config.yaml
crop_scale_min: 1
targets: ["length"]
num_classes: 4
mlp_ratio: 4
moe_every: 2
depths: [2, 4, 4]
widths: [64, 128, 256]
beta1: 0.8
beta2: 0.95
eps: 1e-10
max_steps: 40000
batch_size: 128
final_lr_fraction: 0
Rows from block 7 of a small image classifier, named by matrix and row number. Rows with one number within an expert belong to one neuron, the router's apart. Each number is 200 + 30 x the weight over its row's rms, rounded and kept within 0 to 999. All counts start at 0. After the name is the row's rms in percent of the matrix's.
Before each expert's rows are labels from the 100 images, of 14976, where the router gives the expert most weight on average: "colour at peak" is the nearest of a few named colours to the mean colour under the peak. Only what is clearly more common there than usual is listed. The data: numbers of one to four digits printed on busy colour backdrops.
# router: slot weights (model.blocks.7.mlp.router.weight, 32x256), inputs 128-191
# up: expert up (model.blocks.7.mlp.up, 16x256x256), inputs 128-191
# down: expert down (model.blocks.7.mlp.down, 16x256x256, transposed), outputs 128-191

# expert 5
colour at peak: black
router.10,103,179,219,260,204,173,205,164,173,146,142,237,241,179,177,209,173,252,245,184,180,189,207,251,215,189,190,165,189,150,212,183,209,243,195,239,224,229,212,166,202,216,192,205,186,161,253,146,214,176,145,160,139,167,227,263,162,163,188,199,153,234,170,201,153
router.11,092,219,193,211,179,175,172,159,219,202,173,213,187,165,164,258,198,218,245,210,227,195,200,175,146,229,201,143,241,157,213,204,163,195,214,220,153,183,240,171,197,219,164,170,172,197,275,135,226,163,176,155,164,198,225,252,224,250,209,227,230,212,216,235,174
up.0,107,170,254,239,146,140,175,148,220,122,227,184,213,222,176,240,192,229,173,138,203,223,211,203,221,204,211,204,180,227,187,232,285,201,182,219,212,230,198,186,214,174,183,184,208,158,232,209,242,238,151,191,230,188,205,214,185,183,166,227,165,218,156,199,220
down.0,137,231,161,225,239,209,208,209,219,203,227,251,206,188,151,255,238,219,217,156,167,153,211,212,225,229,242,250,158,208,208,158,211,186,163,218,193,202,176,203,202,243,227,234,249,179,233,215,231,185,230,197,200,184,231,208,203,177,197,166,190,209,203,169,249
up.1,107,166,249,244,147,144,190,143,211,129,226,191,216,227,165,236,187,230,169,122,204,215,203,199,234,211,207,204,184,228,177,234,275,198,172,221,211,248,199,188,208,172,193,177,198,166,224,200,243,247,149,198,232,182,206,214,184,183,168,225,164,217,177,178,216
down.1,131,234,163,221,239,215,205,210,217,203,228,253,211,189,148,252,232,216,217,159,177,158,210,216,219,231,244,251,164,210,203,153,199,191,161,214,197,200,179,201,203,244,232,236,252,175,235,226,230,183,232,197,199,185,229,210,200,183,193,164,191,212,209,166,248
up.2,099,246,184,151,180,181,217,258,211,192,209,198,164,250,202,234,266,187,215,234,221,176,207,106,159,215,197,206,235,174,235,186,170,195,188,143,149,162,193,222,245,251,198,215,214,225,229,209,123,149,204,196,255,259,150,167,248,265,224,177,228,198,219,240,208
down.2,088,231,219,254,184,225,211,149,200,160,180,251,174,189,214,256,187,188,198,208,195,204,173,136,205,185,170,227,231,203,173,220,220,233,211,187,203,221,178,173,161,189,189,206,254,155,212,220,203,178,184,238,268,183,185,270,165,189,251,206,184,218,230,134,190
up.3,086,202,160,182,244,183,205,161,206,230,224,222,219,155,232,215,174,221,234,237,171,208,182,214,184,210,106,211,220,181,194,167,170,224,233,229,200,212,151,193,183,220,234,198,254,188,130,194,190,194,240,205,188,213,188,224,219,203,247,242,243,168,197,187,174
down.3,077,169,199,192,221,193,230,209,152,201,185,153,202,191,233,185,165,199,187,207,232,244,165,187,186,194,182,168,207,204,203,215,200,229,225,167,244,249,200,181,193,203,179,137,156,228,128,179,190,221,196,210,175,226,220,204,242,251,189,217,191,161,196,265,185
up.4,105,197,194,166,191,248,144,236,200,205,225,170,180,205,193,177,187,193,196,204,171,229,229,190,199,218,187,200,159,175,207,152,246,234,235,204,243,207,220,222,217,132,221,165,234,217,182,212,172,166,219,180,167,178,202,230,222,236,207,140,225,181,205,150,185
down.4,096,179,188,186,161,199,171,182,180,201,183,255,184,180,187,222,197,173,195,237,202,238,247,178,217,203,174,195,256,206,177,187,181,176,200,238,228,156,197,183,190,167,203,192,178,148,196,275,194,207,145,170,163,168,223,228,204,247,213,192,198,218,212,194,162
up.5,101,239,187,142,175,183,221,246,210,200,207,194,159,236,201,216,241,189,209,243,231,189,211,99,167,215,193,208,242,170,221,172,166,184,189,144,156,168,203,208,246,248,209,221,214,235,225,213,128,149,234,187,260,245,160,154,244,277,222,186,218,190,223,242,217
down.5,096,240,236,239,173,221,210,150,192,174,187,238,178,187,224,267,177,202,186,220,191,203,173,129,215,178,166,198,218,204,182,233,230,241,237,207,204,244,169,167,158,193,178,193,241,152,219,229,207,176,195,249,263,186,178,254,170,210,241,219,184,213,215,150,157
up.6,097,206,162,203,219,255,219,131,180,213,188,208,220,181,189,190,167,225,202,199,238,201,191,224,160,213,180,226,210,182,194,192,149,223,213,228,194,209,181,186,172,221,197,178,236,182,182,197,169,205,176,201,169,214,202,207,208,164,224,221,204,202,216,176,169
down.6,105,171,205,205,225,198,217,199,162,184,189,152,227,229,241,144,163,162,198,224,231,224,188,209,165,202,175,156,223,185,175,207,201,213,244,150,209,222,229,174,203,147,159,150,133,225,154,168,191,206,204,201,172,206,215,157,220,235,184,220,197,156,161,245,163
up.7,110,158,251,219,202,147,195,167,226,134,213,234,189,265,184,255,190,235,175,172,191,257,234,211,222,261,218,201,204,262,167,208,235,176,128,196,202,221,208,200,215,195,181,200,209,168,228,196,208,217,159,218,234,208,207,222,170,179,209,242,207,217,149,213,203
down.7,119,211,151,227,252,239,207,239,226,263,231,225,196,200,160,213,223,193,217,169,161,179,219,219,215,237,259,232,172,207,219,132,210,173,180,191,179,198,198,196,171,254,205,249,240,199,234,201,229,187,225,194,191,200,234,190,225,198,164,165,184,216,197,184,225
up.8,089,209,165,192,228,182,190,159,164,211,195,234,195,118,202,201,169,250,215,219,204,224,186,187,169,202,157,197,154,204,232,224,197,231,216,217,182,168,199,177,174,233,198,193,202,176,153,217,193,221,194,168,215,251,217,227,306,211,259,209,181,229,235,238,161
down.8,069,149,149,207,216,220,243,245,184,179,202,150,229,236,218,221,187,200,184,183,204,230,124,254,198,199,210,221,185,195,199,226,251,218,199,169,212,198,219,210,188,213,178,179,177,223,154,138,215,198,221,162,165,221,223,156,184,215,159,240,173,185,173,267,236
up.9,095,206,202,244,179,158,188,191,209,93,187,189,224,158,215,202,223,227,185,127,188,240,230,160,185,200,236,155,189,229,240,218,242,233,177,200,202,197,208,176,167,181,190,193,162,157,198,215,209,235,157,173,247,201,208,246,249,214,192,183,184,245,155,184,240
down.9,092,216,156,233,196,229,223,234,229,193,277,219,175,190,151,263,260,194,201,140,211,159,189,237,200,229,245,253,188,218,206,159,219,176,153,158,202,178,190,202,183,270,194,217,232,220,193,175,236,161,219,187,165,196,239,174,198,199,198,169,181,198,219,199,253
up.10,105,157,254,248,161,162,199,164,234,117,221,232,200,226,182,245,192,235,161,139,199,239,218,200,260,224,233,198,170,236,164,227,271,199,165,205,195,246,204,163,210,132,209,186,199,168,225,208,247,233,134,208,217,191,200,221,189,179,176,225,189,210,166,207,221
down.10,119,243,142,220,240,216,211,210,212,230,234,242,203,185,164,244,232,215,210,165,178,154,213,241,225,225,262,243,163,212,211,142,196,180,176,222,211,203,184,202,194,239,225,235,244,186,226,211,225,182,237,187,187,191,223,192,216,190,189,157,193,215,218,185,239
up.11,098,249,176,151,185,182,199,253,207,204,214,201,185,236,202,211,243,189,203,239,229,191,199,89,174,215,185,206,245,177,230,169,169,166,192,160,155,163,206,219,235,242,217,225,191,250,212,213,130,160,240,210,261,222,171,162,245,297,231,187,209,204,228,229,221
down.11,091,236,234,229,157,207,204,137,189,151,177,234,166,165,216,247,170,201,195,227,191,194,177,140,212,171,168,194,206,206,188,234,218,230,233,215,201,236,167,173,151,180,168,203,253,153,214,232,212,190,210,241,256,176,184,260,158,201,238,209,196,206,221,151,155

# expert 13
colour at peak: brown
router.26,099,167,164,166,199,138,198,200,251,211,183,198,205,242,192,214,225,252,153,194,194,275,208,223,197,213,216,210,172,228,205,172,212,194,186,176,211,229,164,188,192,191,228,212,220,250,198,223,168,195,255,220,236,142,215,186,171,205,191,222,192,195,170,177,209
router.27,094,182,152,162,140,157,215,189,161,184,240,224,254,224,226,208,239,257,178,166,203,255,188,252,201,194,151,202,125,216,215,131,226,243,204,211,223,199,178,205,248,198,157,281,220,229,185,239,143,228,243,203,226,199,191,156,201,213,210,251,221,177,128,184,227
up.0,099,208,188,210,235,147,218,251,241,202,190,200,165,205,245,236,188,233,202,218,236,213,206,233,200,212,193,170,231,215,201,205,140,132,188,146,177,181,192,189,140,225,191,200,230,212,161,222,201,190,241,176,179,178,198,199,180,229,245,150,258,184,215,210,175
down.0,099,189,230,162,189,169,198,200,154,159,245,169,162,193,232,161,194,234,259,240,184,189,184,167,219,175,201,178,203,210,189,219,249,191,235,177,143,174,239,196,199,201,153,175,179,243,254,167,155,205,216,202,173,212,158,170,261,198,260,121,202,211,189,229,167
up.1,105,198,169,211,228,153,215,246,229,218,212,208,148,211,217,219,193,254,192,192,238,182,229,191,195,231,221,136,229,213,213,209,169,108,221,132,169,152,192,180,161,237,212,206,235,228,166,229,183,212,235,188,197,231,181,196,219,231,232,164,242,185,199,212,216
down.1,114,196,210,169,168,162,208,197,164,200,245,168,190,220,225,165,201,259,228,205,189,184,161,228,216,179,203,187,196,221,168,221,260,199,233,182,140,175,229,216,208,191,160,162,175,258,230,136,194,205,226,201,142,241,186,168,220,197,225,125,203,184,178,245,171
up.2,102,197,155,176,120,227,218,172,143,230,215,222,224,185,160,206,229,198,196,239,207,250,201,197,184,233,160,261,146,155,212,175,192,250,181,206,210,188,221,216,198,229,186,227,199,211,180,225,167,217,200,204,203,272,172,168,229,210,206,228,208,186,197,217,217
down.2,103,167,174,201,154,183,233,192,238,211,240,230,215,231,191,255,199,173,166,142,241,190,199,226,222,227,156,233,191,199,172,255,189,219,163,182,226,172,213,176,165,210,210,220,204,217,143,158,181,211,155,242,194,188,179,230,213,256,165,260,182,233,221,157,245
up.3,096,218,196,250,237,222,186,214,183,196,196,188,194,187,206,137,161,150,192,168,179,209,160,107,221,193,192,253,177,199,169,199,196,207,159,195,217,242,208,232,197,174,249,202,200,147,156,200,204,221,173,249,243,213,216,210,264,156,181,178,208,191,194,121,195
down.3,120,191,212,212,218,156,197,196,196,159,185,234,198,174,233,257,174,212,200,274,206,229,197,144,208,174,172,180,202,201,222,227,195,222,223,203,205,221,223,170,166,226,174,214,218,157,226,246,191,196,198,257,249,161,162,211,148,212,213,232,223,192,210,163,141
up.4,093,192,123,157,138,193,228,164,156,197,227,210,227,206,190,221,271,231,174,196,224,270,206,161,171,219,207,214,164,196,195,152,207,237,206,192,193,175,211,211,224,216,207,233,182,193,203,238,135,230,215,203,227,259,150,167,259,218,228,254,211,193,165,213,255
down.4,083,167,168,177,156,191,227,184,227,218,242,208,216,231,207,234,207,159,162,159,229,197,209,245,234,236,163,241,196,198,181,255,204,233,171,191,191,182,228,195,158,196,218,213,194,226,154,129,167,212,145,231,147,220,197,218,207,241,156,244,184,238,217,174,232
up.5,121,221,149,196,249,155,205,207,214,202,186,175,186,194,234,244,171,186,219,197,185,222,165,243,173,182,188,177,222,193,156,207,153,186,237,225,177,189,230,238,169,196,184,186,225,205,175,155,218,213,195,180,146,148,187,239,177,179,203,162,223,238,217,203,199
down.5,120,207,180,166,262,195,220,199,186,196,246,200,175,192,216,178,220,220,228,214,161,169,215,183,251,175,173,198,203,251,175,206,236,204,188,176,170,238,183,230,195,236,195,256,184,203,212,191,189,208,230,185,200,200,195,151,313,131,268,146,183,192,229,193,177
up.6,127,217,162,188,258,133,221,203,212,208,208,171,154,204,213,259,184,173,199,202,178,227,189,265,185,167,160,192,188,206,176,211,129,197,231,235,174,202,197,231,203,199,192,212,222,187,184,164,215,156,212,169,151,137,220,248,141,190,226,184,207,221,202,236,164
down.6,129,195,188,174,278,189,208,214,189,157,256,207,189,164,229,181,212,198,242,220,182,188,203,161,252,157,183,184,207,230,177,180,257,207,201,200,151,212,209,225,177,222,151,249,193,188,255,207,152,194,252,164,220,174,166,157,292,146,283,153,182,212,214,200,185
up.7,091,184,235,219,224,190,184,186,233,212,189,205,167,239,235,186,152,196,183,233,190,198,202,249,190,175,188,219,233,220,158,221,187,214,183,149,211,201,185,233,210,212,215,184,184,195,180,204,213,129,172,152,163,127,250,201,140,176,253,186,231,151,234,196,142
down.7,088,158,223,163,241,201,204,159,181,166,245,217,131,152,235,169,198,201,225,263,223,154,213,106,232,167,161,176,225,228,211,216,252,224,209,205,202,214,216,189,173,159,159,230,214,190,223,217,169,170,226,224,238,193,181,174,272,224,246,201,192,184,164,194,155
up.8,104,219,181,174,290,172,235,215,236,178,215,175,199,158,219,212,181,215,238,203,218,197,129,246,142,217,195,129,238,203,222,146,143,199,206,203,233,142,220,225,214,217,164,207,224,227,180,225,200,217,239,167,205,186,184,183,183,200,238,188,248,207,192,226,186
down.8,097,197,217,171,227,138,219,229,173,185,231,141,163,223,227,160,201,197,225,197,205,228,202,200,247,174,186,188,180,219,173,212,201,256,235,209,169,161,227,200,183,183,145,189,197,218,250,160,178,195,194,223,191,184,198,149,253,191,213,159,195,223,219,206,172
up.9,094,200,226,202,253,167,195,201,234,199,214,200,162,226,217,226,182,202,192,233,195,210,195,282,185,186,164,221,218,222,172,197,166,209,182,165,231,164,198,219,233,212,189,202,211,208,192,200,208,144,214,121,152,119,238,210,121,184,280,165,214,171,232,218,148
down.9,086,198,225,162,238,169,205,157,183,156,226,210,153,162,244,162,186,190,225,245,225,150,233,131,256,176,172,171,207,242,198,208,241,227,216,195,173,185,227,175,165,181,155,198,208,217,241,196,167,179,218,207,233,187,154,166,292,207,275,184,181,221,191,192,156
up.10,088,214,128,162,148,172,234,154,147,186,238,199,216,231,201,217,265,267,177,171,209,240,196,156,191,236,233,162,176,200,225,177,220,219,228,172,195,160,195,201,227,204,224,239,191,180,223,217,145,210,215,212,233,234,143,182,232,258,205,253,208,196,165,235,249
down.10,067,186,182,166,166,196,226,184,198,234,247,201,200,233,220,210,196,178,176,154,223,217,213,262,234,231,146,252,216,219,214,230,220,227,156,189,190,177,223,186,160,199,230,194,188,217,177,118,152,204,166,224,129,236,217,213,216,232,200,234,191,234,196,177,244
up.11,090,154,290,211,223,197,220,208,265,243,200,205,208,169,180,210,242,197,234,223,212,209,165,213,240,192,160,222,167,181,207,216,217,200,206,180,205,207,148,160,172,214,255,257,202,163,189,146,186,207,216,218,183,185,207,223,168,225,179,198,228,200,218,246,173
down.11,069,186,214,234,191,186,235,161,123,196,221,215,174,235,191,225,218,204,177,226,180,191,195,189,194,209,180,174,196,212,227,184,148,212,220,200,187,193,229,214,154,166,178,198,238,169,193,209,186,143,230,188,183,159,187,167,126,270,204,216,218,244,201,226,156

# expert 6
colour at peak: pink
router.12,093,256,217,198,216,172,249,216,216,193,197,154,233,183,187,177,207,181,241,219,217,219,218,213,182,211,193,266,238,195,227,250,238,183,208,189,240,219,222,189,218,202,190,164,173,207,167,156,235,271,196,213,144,173,154,210,170,236,168,209,198,229,185,185,177
router.13,098,220,207,229,209,223,136,198,208,237,179,222,179,215,252,143,202,224,284,202,204,205,240,225,237,187,192,209,221,156,209,217,208,220,193,205,229,148,144,170,183,231,167,209,233,121,244,242,230,240,176,202,161,147,184,255,176,179,182,198,176,186,212,164,158
up.0,102,197,219,212,200,173,201,171,193,256,262,223,183,197,214,184,205,282,222,190,196,250,190,217,172,244,160,191,196,212,210,219,140,203,288,199,212,159,199,232,256,234,166,195,209,198,200,157,156,237,216,215,251,209,197,221,203,163,210,220,166,249,185,166,173
down.0,104,219,237,200,244,213,227,202,218,207,198,140,156,211,241,133,194,227,163,242,148,162,215,183,200,173,174,136,154,227,172,226,186,231,263,216,220,263,147,171,195,233,187,236,212,201,141,177,197,232,184,169,180,187,212,168,190,179,205,254,210,155,196,201,166
up.1,108,231,167,207,230,262,159,261,243,186,175,245,207,213,198,162,181,163,205,223,236,173,264,207,240,180,280,225,150,150,186,213,195,226,177,236,170,198,188,161,189,147,188,229,220,160,229,246,211,191,161,199,160,208,198,224,207,259,181,143,223,154,243,161,217
down.1,102,213,183,218,175,230,170,200,193,206,189,224,222,164,169,173,188,195,277,186,215,242,151,256,188,221,206,239,235,210,187,208,198,193,170,189,170,211,242,219,210,221,202,211,221,171,189,218,248,261,243,171,196,199,243,195,206,169,180,170,206,229,206,180,241
up.2,112,181,223,189,210,185,210,200,161,242,199,202,190,210,223,176,218,224,186,206,201,211,232,216,166,214,179,161,228,187,198,204,166,206,268,199,181,158,188,237,190,230,205,230,159,223,145,208,149,242,219,244,194,205,182,158,238,144,156,226,228,181,169,171,200
down.2,124,223,241,195,239,212,224,206,221,193,204,173,175,198,260,201,203,235,191,242,163,139,245,156,225,152,188,142,150,219,213,202,207,247,282,213,225,244,149,178,173,248,182,212,223,172,204,207,210,243,195,225,241,162,159,188,145,177,201,239,217,158,170,184,141
up.3,085,253,211,215,211,228,171,224,241,164,185,215,189,221,190,161,187,110,216,198,188,198,278,194,213,219,259,217,201,174,199,243,218,171,149,202,193,213,175,169,189,171,227,197,173,163,171,171,230,193,117,205,151,219,163,217,186,230,175,184,220,188,187,175,221
down.3,072,206,179,204,176,177,160,199,164,201,146,238,195,171,203,206,190,188,275,197,233,233,205,214,159,193,192,210,244,247,187,237,195,229,169,186,232,193,235,207,218,223,185,231,211,148,160,226,193,268,240,184,222,186,224,208,198,181,173,192,248,192,234,200,213
up.4,112,214,173,183,172,264,183,258,200,184,160,246,155,215,219,176,181,177,217,205,182,175,270,155,220,174,230,229,185,143,212,218,212,224,154,239,211,243,176,172,145,187,227,239,242,176,209,243,227,157,196,171,181,222,221,206,214,254,164,178,219,109,230,185,201
down.4,099,208,176,225,165,212,165,169,185,190,192,211,250,219,181,165,163,216,224,225,237,257,139,233,195,237,193,204,245,225,176,235,180,152,177,177,174,173,246,244,213,173,174,228,177,196,168,192,264,264,189,155,167,202,237,182,177,216,145,192,209,202,181,203,201
up.5,099,205,217,209,188,181,191,172,180,266,253,215,184,189,227,180,207,277,234,194,204,237,190,224,175,240,142,185,211,202,209,219,151,204,285,187,234,157,204,246,249,247,162,199,211,192,207,168,162,236,222,210,250,198,193,210,202,160,216,240,168,249,199,165,169
down.5,101,228,228,208,240,212,232,192,216,201,194,143,155,209,232,140,203,236,164,246,170,167,212,184,202,167,172,132,163,227,170,234,175,239,264,221,216,269,150,185,199,236,187,210,226,185,139,174,203,232,177,181,175,190,214,169,196,172,203,257,210,148,191,189,170
up.6,100,189,221,204,213,184,224,168,194,249,270,227,170,209,213,190,214,292,214,185,201,242,180,210,173,241,171,208,176,216,193,220,133,199,283,195,222,164,207,234,225,226,179,219,209,206,201,150,166,229,215,205,250,218,207,235,204,168,206,210,171,253,186,161,187
down.6,101,210,235,213,226,206,234,199,220,200,194,129,160,224,246,136,191,214,150,235,163,163,214,199,198,178,173,138,155,223,178,221,195,227,256,206,230,255,145,167,196,230,181,231,202,217,145,167,200,224,174,170,172,206,215,165,196,188,189,252,206,154,197,214,165
up.7,091,258,231,201,174,195,199,174,216,154,215,202,188,231,213,179,178,147,200,199,196,222,260,184,188,204,232,232,214,182,153,240,205,177,163,189,193,191,168,187,199,197,235,200,151,187,140,176,217,236,103,222,191,213,143,195,186,200,194,205,182,198,179,195,209
down.7,079,208,180,204,206,159,206,206,177,223,163,230,168,173,196,247,193,175,230,167,220,198,252,185,178,188,200,228,216,237,199,206,190,234,175,159,240,174,218,201,218,214,207,215,193,169,158,230,170,269,224,206,233,173,231,216,220,177,188,196,246,184,229,197,251
up.8,100,252,181,212,219,264,170,269,253,169,181,243,202,213,214,170,180,141,210,215,217,174,271,202,236,174,289,223,161,158,206,198,215,226,157,229,172,207,182,156,194,163,201,233,208,165,213,227,233,195,145,197,149,213,207,220,199,256,176,142,220,145,246,159,210
down.8,096,199,182,216,175,211,170,197,189,209,177,234,219,160,175,187,192,190,283,177,223,257,172,230,176,224,199,248,246,220,193,226,199,197,161,186,185,190,242,222,210,217,193,210,214,161,186,217,222,261,252,173,203,199,228,215,216,177,177,168,217,225,208,185,237
up.9,091,214,187,202,208,186,191,173,184,260,230,198,202,156,234,203,200,261,243,202,218,235,169,225,194,225,119,208,189,217,213,230,155,217,267,201,249,159,232,241,232,233,165,176,221,201,217,158,191,230,223,191,231,196,209,219,201,180,227,244,157,272,209,188,178
down.9,095,219,208,205,213,205,228,184,189,189,191,150,163,194,225,132,205,236,171,242,179,187,187,193,215,173,171,149,186,222,174,241,157,242,253,211,224,270,150,194,216,203,171,217,225,189,127,179,198,232,154,179,176,205,226,152,232,172,198,259,196,148,193,202,184
up.10,091,183,195,226,199,207,176,178,203,241,209,198,219,140,236,199,217,233,254,195,200,202,173,237,191,212,106,192,213,196,214,219,175,229,261,203,262,159,218,245,224,249,158,181,212,189,218,187,208,224,236,188,217,193,204,197,203,177,222,257,181,249,213,207,187
down.10,090,219,213,187,224,213,226,164,185,173,179,148,162,182,224,144,208,257,180,242,199,194,191,199,212,191,172,159,201,227,186,235,146,251,237,200,216,264,141,198,243,210,176,203,211,183,129,178,193,259,144,182,190,197,242,163,237,178,207,253,211,144,199,180,194
up.11,097,187,228,204,171,206,230,146,192,254,224,199,159,189,215,187,207,276,237,209,183,235,170,203,184,240,146,215,201,203,195,218,157,209,250,168,247,196,224,231,196,228,190,235,219,194,214,158,209,218,211,177,242,199,208,237,194,159,230,259,154,237,193,176,188
down.11,099,219,208,219,203,209,224,192,191,202,185,136,177,219,242,140,190,224,146,245,189,190,198,205,200,194,156,144,193,228,165,249,177,230,251,190,232,242,166,191,216,191,180,213,192,208,138,162,196,227,154,165,171,212,223,154,200,203,185,262,202,159,199,212,167

# expert 7
colour at peak: black
router.14,098,188,188,254,218,180,207,137,233,203,167,220,225,217,199,210,217,286,160,203,182,221,217,195,206,247,201,190,224,248,198,162,215,220,218,149,199,171,151,189,162,193,227,232,229,192,199,183,201,236,191,181,227,179,223,233,186,140,248,221,255,206,198,205,216
router.15,093,211,185,236,178,203,220,220,219,185,162,171,173,206,192,226,197,232,222,149,225,218,239,248,267,189,203,193,151,204,149,222,227,219,195,201,213,241,205,214,205,176,192,222,214,171,261,242,195,195,192,195,151,214,210,246,188,187,209,205,161,199,217,166,160
up.0,099,162,199,226,106,230,218,231,208,160,211,227,169,193,205,186,214,237,168,176,209,191,211,186,219,233,211,186,149,179,216,178,198,174,213,200,188,182,309,242,197,228,210,190,202,159,192,207,223,192,191,217,209,240,217,223,209,161,205,200,199,206,201,184,161
down.0,094,219,182,166,195,195,214,268,220,242,224,231,227,192,129,217,241,205,195,136,225,230,175,221,204,239,249,235,177,201,178,163,188,190,179,172,183,196,234,265,249,224,241,241,223,208,209,192,168,170,265,177,189,206,207,215,209,172,198,197,212,239,244,211,242
up.1,102,180,191,186,232,219,170,202,193,279,238,198,236,206,185,238,197,176,233,135,206,209,191,192,200,169,191,228,202,189,249,231,241,202,252,207,219,227,161,183,140,168,188,182,211,162,176,222,153,244,170,228,202,252,190,176,252,201,208,189,214,156,233,205,226
down.1,110,187,245,201,172,173,203,210,197,190,197,209,190,182,254,242,149,180,170,226,199,229,209,135,226,200,166,175,190,185,207,208,190,220,242,162,265,199,183,147,171,164,158,203,187,180,223,225,189,242,229,247,267,185,188,266,184,246,233,224,222,188,182,171,146
up.2,099,179,210,153,246,211,186,228,204,267,250,178,238,206,168,241,198,176,223,159,214,244,169,173,180,137,202,215,201,203,176,264,216,198,230,232,191,280,212,183,201,181,181,217,221,175,205,195,177,187,193,197,196,253,194,131,260,273,233,171,198,186,187,195,166
down.2,108,168,203,198,175,241,160,218,222,155,201,193,206,196,238,186,137,221,218,273,226,193,168,162,217,182,183,151,194,201,194,170,192,197,253,161,200,188,174,148,177,147,190,204,172,179,192,207,192,198,182,227,237,157,132,217,129,218,240,204,200,196,210,193,128
up.3,096,178,167,238,116,198,237,216,216,160,193,224,152,210,230,202,193,267,159,193,184,201,215,154,205,230,228,182,177,203,182,165,201,184,172,158,165,168,253,216,213,219,224,209,211,191,176,206,249,195,211,208,221,223,233,270,232,157,171,209,194,210,214,187,196
down.3,082,223,159,162,195,233,219,222,202,214,246,204,206,249,127,174,261,222,241,161,198,241,157,236,205,233,212,234,210,226,183,179,172,196,188,221,183,201,229,270,263,230,241,226,216,215,199,169,187,176,235,165,156,198,216,192,189,167,218,179,217,234,237,215,231
up.4,099,184,204,218,231,194,207,197,211,242,199,207,213,205,206,195,190,218,220,161,208,261,188,222,178,123,188,218,194,197,231,242,210,219,169,237,187,203,172,207,166,197,138,255,179,174,170,251,208,234,173,201,182,245,225,140,246,176,181,176,184,166,203,170,205
down.4,077,217,216,222,172,157,237,226,174,234,224,143,212,175,239,172,181,199,191,205,226,229,176,192,202,192,206,184,217,208,208,242,197,181,197,140,236,195,221,190,208,176,139,200,176,228,191,175,214,282,241,223,212,226,219,228,216,202,212,218,192,165,223,195,195
up.5,105,194,203,206,229,147,224,205,210,168,210,220,186,216,176,184,188,218,158,259,163,200,136,183,155,252,194,194,216,213,200,225,209,210,172,173,219,217,160,191,190,205,253,197,204,221,192,250,183,171,231,193,203,209,195,216,164,220,246,203,213,211,208,185,226
down.5,112,213,228,217,198,250,200,149,177,193,220,140,214,247,216,136,215,243,240,251,204,171,156,223,181,145,179,159,217,244,180,235,221,190,224,270,192,179,231,217,217,175,164,191,175,229,196,164,209,187,184,183,164,198,198,200,203,188,186,175,177,154,179,240,149
up.6,109,191,205,199,234,151,222,203,202,168,207,217,189,215,173,201,189,223,159,279,150,187,141,175,157,268,185,193,213,219,189,229,200,211,189,164,215,207,164,187,190,195,260,185,209,234,205,226,188,176,236,185,207,200,197,215,176,221,251,202,212,232,215,190,225
down.6,108,223,232,212,199,257,199,150,185,196,218,151,204,256,221,137,229,240,251,254,197,176,158,226,177,148,178,153,223,244,188,232,219,197,224,280,193,182,221,214,229,188,167,190,176,216,194,163,205,186,183,174,162,192,205,202,200,183,190,166,174,167,171,236,147
up.7,098,161,167,243,124,192,236,205,219,151,178,225,168,215,217,203,186,263,161,205,186,204,218,158,192,226,225,179,172,194,190,176,192,202,170,168,163,167,237,207,223,215,211,217,203,196,187,197,251,190,213,201,219,227,238,261,227,157,182,210,198,225,211,193,199
down.7,085,219,171,161,188,244,223,211,203,221,244,199,209,247,133,155,260,214,239,165,190,243,153,242,203,229,197,228,223,231,178,175,177,190,189,225,189,188,227,268,260,223,235,223,216,227,196,160,179,175,234,160,150,209,228,180,200,168,207,175,208,229,233,215,224
up.8,105,258,187,197,268,143,228,218,213,208,168,150,226,216,183,192,171,203,215,203,214,223,238,235,201,218,155,279,191,228,230,271,195,198,196,218,241,153,156,234,196,175,180,238,156,194,184,221,212,251,218,205,172,208,192,191,207,171,166,206,206,209,156,218,204
down.8,101,190,229,179,169,219,210,206,160,216,199,145,193,212,250,133,199,223,172,226,206,224,200,164,195,186,174,153,192,189,197,238,217,232,247,205,232,170,245,193,188,183,141,200,180,221,183,186,188,221,232,190,219,221,182,224,194,184,215,214,194,168,201,217,161
up.9,099,147,163,204,153,222,233,189,258,201,176,184,178,215,219,169,228,230,161,164,199,204,232,209,199,202,231,178,169,197,217,215,183,192,207,220,180,169,225,221,184,248,155,249,189,169,180,230,237,220,193,225,198,260,213,190,230,178,176,180,180,173,200,176,170
down.9,077,207,195,145,186,186,227,247,204,203,228,214,236,166,152,211,196,198,202,153,210,236,164,204,192,244,229,211,211,182,189,166,164,196,194,155,205,205,229,227,252,207,204,214,216,228,209,162,165,181,271,199,218,234,194,191,214,186,204,210,215,208,222,203,224
up.10,098,229,231,179,272,153,223,180,190,263,218,208,230,218,194,156,204,193,180,190,221,210,183,235,212,191,176,273,172,209,200,263,204,196,202,185,266,220,176,217,175,195,211,230,189,216,192,228,165,232,202,212,154,185,218,192,153,182,221,164,225,171,183,213,227
down.10,099,197,249,161,209,221,191,146,182,144,191,151,200,235,251,160,181,220,201,261,214,147,174,161,199,149,172,164,196,218,184,217,224,230,261,213,243,188,192,186,183,145,163,192,179,206,230,193,199,220,196,188,233,188,175,233,165,203,220,208,179,181,146,191,130
up.11,105,187,204,209,229,142,233,202,213,169,208,223,188,214,180,192,191,221,157,264,166,207,140,192,154,248,191,199,207,212,199,219,200,215,174,174,221,214,157,192,183,199,250,200,211,225,190,254,186,176,224,200,197,210,195,214,162,216,248,204,221,202,210,184,220
down.11,108,211,228,214,202,249,202,147,181,191,222,141,212,244,214,135,215,241,239,249,207,178,155,222,183,137,178,159,217,245,182,233,220,192,221,272,189,174,232,217,211,170,158,185,177,228,199,166,207,189,185,183,165,196,201,204,199,188,189,168,169,155,179,243,151